{
  "encoder_arch": "mobilenet_v1",
  "encoder_norm": "batchnorm",
  "encoder_widths": [48, 64, 96],
  "decoder_channel_attention": "se",
  "decoder_widths": [48, 48, 96, 192],
  "decoder_attention": true,
  "residual_init": "scaled_by_depth",
  "grad_clip": 5.0,
  "steps": 17500,
  "lr_schedule": "wsd",
  "weight_decay": 0.02
}
Rows from block 6 of the decoder of a small segmentation model, named by matrix and row number. Each number is 128 + 24 x the weight over its row's rms, rounded and kept within 0 to 255. All counts start at 0.
After each channel's rows are labels from the 100 images, of 14976, where the channel reaches its highest value: "responds to" is what is common among them. Only what is clearly more common there than usual is listed. The data: single toy objects rendered from many sides on busy backdrops. In brackets: how many of the 100.
# conv: 3x3 conv (decoder.decb.1.0.conv.weight, 48x48x3x3, each kernel summed), inputs 0-47

conv.4 [117 126 110 151 152  77 120  93 102 138  82 145 101 141 111 123  83 108 138 119 122 139 155 138 178 145 125 136 100 125 155  99 145 110 123 155 167 101 148 170 131 140 117 138 137 139 179 122]
responds to: from above (75); rocket (71)

conv.26 [150 137 118 153 124 117 122 130 160  98 169 149 162 111 155 132 143  90 143 145 164 136 158 105 122  73 123 163 122 130 163  93 141 101 147  90 143 126 161  88 136 122 104 109 134 138 121 164]
responds to: from above (77); bottle (40)

conv.44 [157 112 136 113  82 130 141 122 129 119 137 197 127 126 154 122 161 148 114 163 148 157  95 135 114 152 167 162 138 114 147 145 135  88 159 147 130 133 111 153 114 108 134 105 145 109  76 138]
responds to: dumbbell (55); ice cream (25)

conv.12 [ 75 127  67 157 136 126 109 100 154 112 123 121 121  90  83 158 140 122 102 126 108 126  96 113 153 164 146 130 110 129 119 156 125 124 101 110 156 126 106 149 192 150 122 123 128 142 138 123]
responds to: rocket (40)

conv.35 [134 105 106 166 138 122 142 172 200  83 118  98 116 151 167 130 131 105  95 128 130 111 126 139 138 137 137 107 113 120 132 100 107 111 116  95 124 104 116  70 135 109 114 124 108 155 135 100]
responds to: bottle (92)

conv.15 [126 101 145  61 163 146 101  95 121 116 148 130 102 111 161 154 166 134 100 178 160 139 105 131 107 160 106 118 108 130 159 112 159 129 107 112 139 143 141 114 105  96 127 107 131 122 154 146]
responds to: bottle (50); dog (49)

conv.39 [ 83 171 140 164 149 156 117 117 121  62 157 127 157 136 119 110 142 125 179 103 156 102 119 139 106 166 133 127 154 127 160 131 134 157 118 130 143 110 138 103 141 102 126 109 115 144 134 168]
responds to: arch (57); dog (30)

conv.46 [176 149 121 144 137 130  96 112  86 169 163 122  98 151 131 137 118 135 131 171 145 141  79  96 120 134 124  79 118 103 146 103 129 130  92 134 139 150 121  95 140 131 105 128 154 145 103  89]
responds to: bottle (90)

conv.10 [140 137 124 164 151 173 160 108 126 145 117 173 110 161 114 145 164  86 152 142 100 146 167 106 145 137 135  85 116 154 139 169  99 128 162 114 150 136 114  99 125 128 124 148 123 131  89 143]
responds to: trophy (34); duck (28)

conv.8 [116 108 139 130 122 135 109 136 104 126 156 122 117 113 144 152  85 122 131 108 175 141 114  93  89 119 175 138 147 156 149 123  97 126 128 146 194 111 158  93 124 105 134 124 184 148 125 114]
responds to: from above (64); table (29)

conv.28 [136 150  92 141 114 122  84  99 133 104  98 131 105 132 105 145 165 157 150 157 132 119  95 104 124 154 124 111 116 116 105 129 112 146 174 102 110 122 141 141 190 115 101 137  82 107 121  93]
responds to: flower (51)

conv.5 [125 100 134 144 105  99 145 150 148 124 145 101 123 146 151 150  84 117 111 116 127 153 173 155 104 136 140 161  91 108 105 118  79 107 169 175 130 107 136 135 139 105  81 131 155 114 147 126]
responds to: bottle (96); level (64)

conv.24 [101 123 126 125 110 123 114  82 113 111 122 126 152 186  91  88 153 135 139 107 133 155 144 135 123  86 129 121 100  91 130 140 103 105 130 104 149 109 121 101 145 106 142 137 182 175 146 152]
responds to: trophy (53); dumbbell (45)

conv.18 [136 154 141 114 160 118 111 106 127 114 183 115 129 135 144 154 147 119 109 150 128 137 196 112 135 179 113 146 106 106 115 112 140 125 159 121 134 130 129 109 123 105  75 171 128 174 149 120]
responds to: lamp (87); from above (66)

conv.33 [109 114 119 132  86 114 116 152 171 126 121 138 132 106  83  89 161 147 146 153 113 153 139 166 145 111 135 174 105  97 182 101 120 115 138 121 132 131 139 120  92 126 160  98 140 108 108 101]
responds to: bottle (81)

conv.0 [105 123 103 148 144 136 173 111 122 110 134 120 118 137 106 140  72 138 111 133 128 125 146  37 105 121 128 124 154 128 106 135 159 131 142 124 122  95 107 150 137  84 128 120 122  76 130 137]
responds to: car (35); truck (34); rocket (25)

conv.31 [146 104 117 118 134 127 145  91 120 103 120 119 158 120  79 119 159  97  95  90 164 137 114 149 102  82  67 142 101 114 112 121 134 112 130 130 132 160 131 100 165 138  98 119 151  99 144 137]
responds to: dumbbell (69)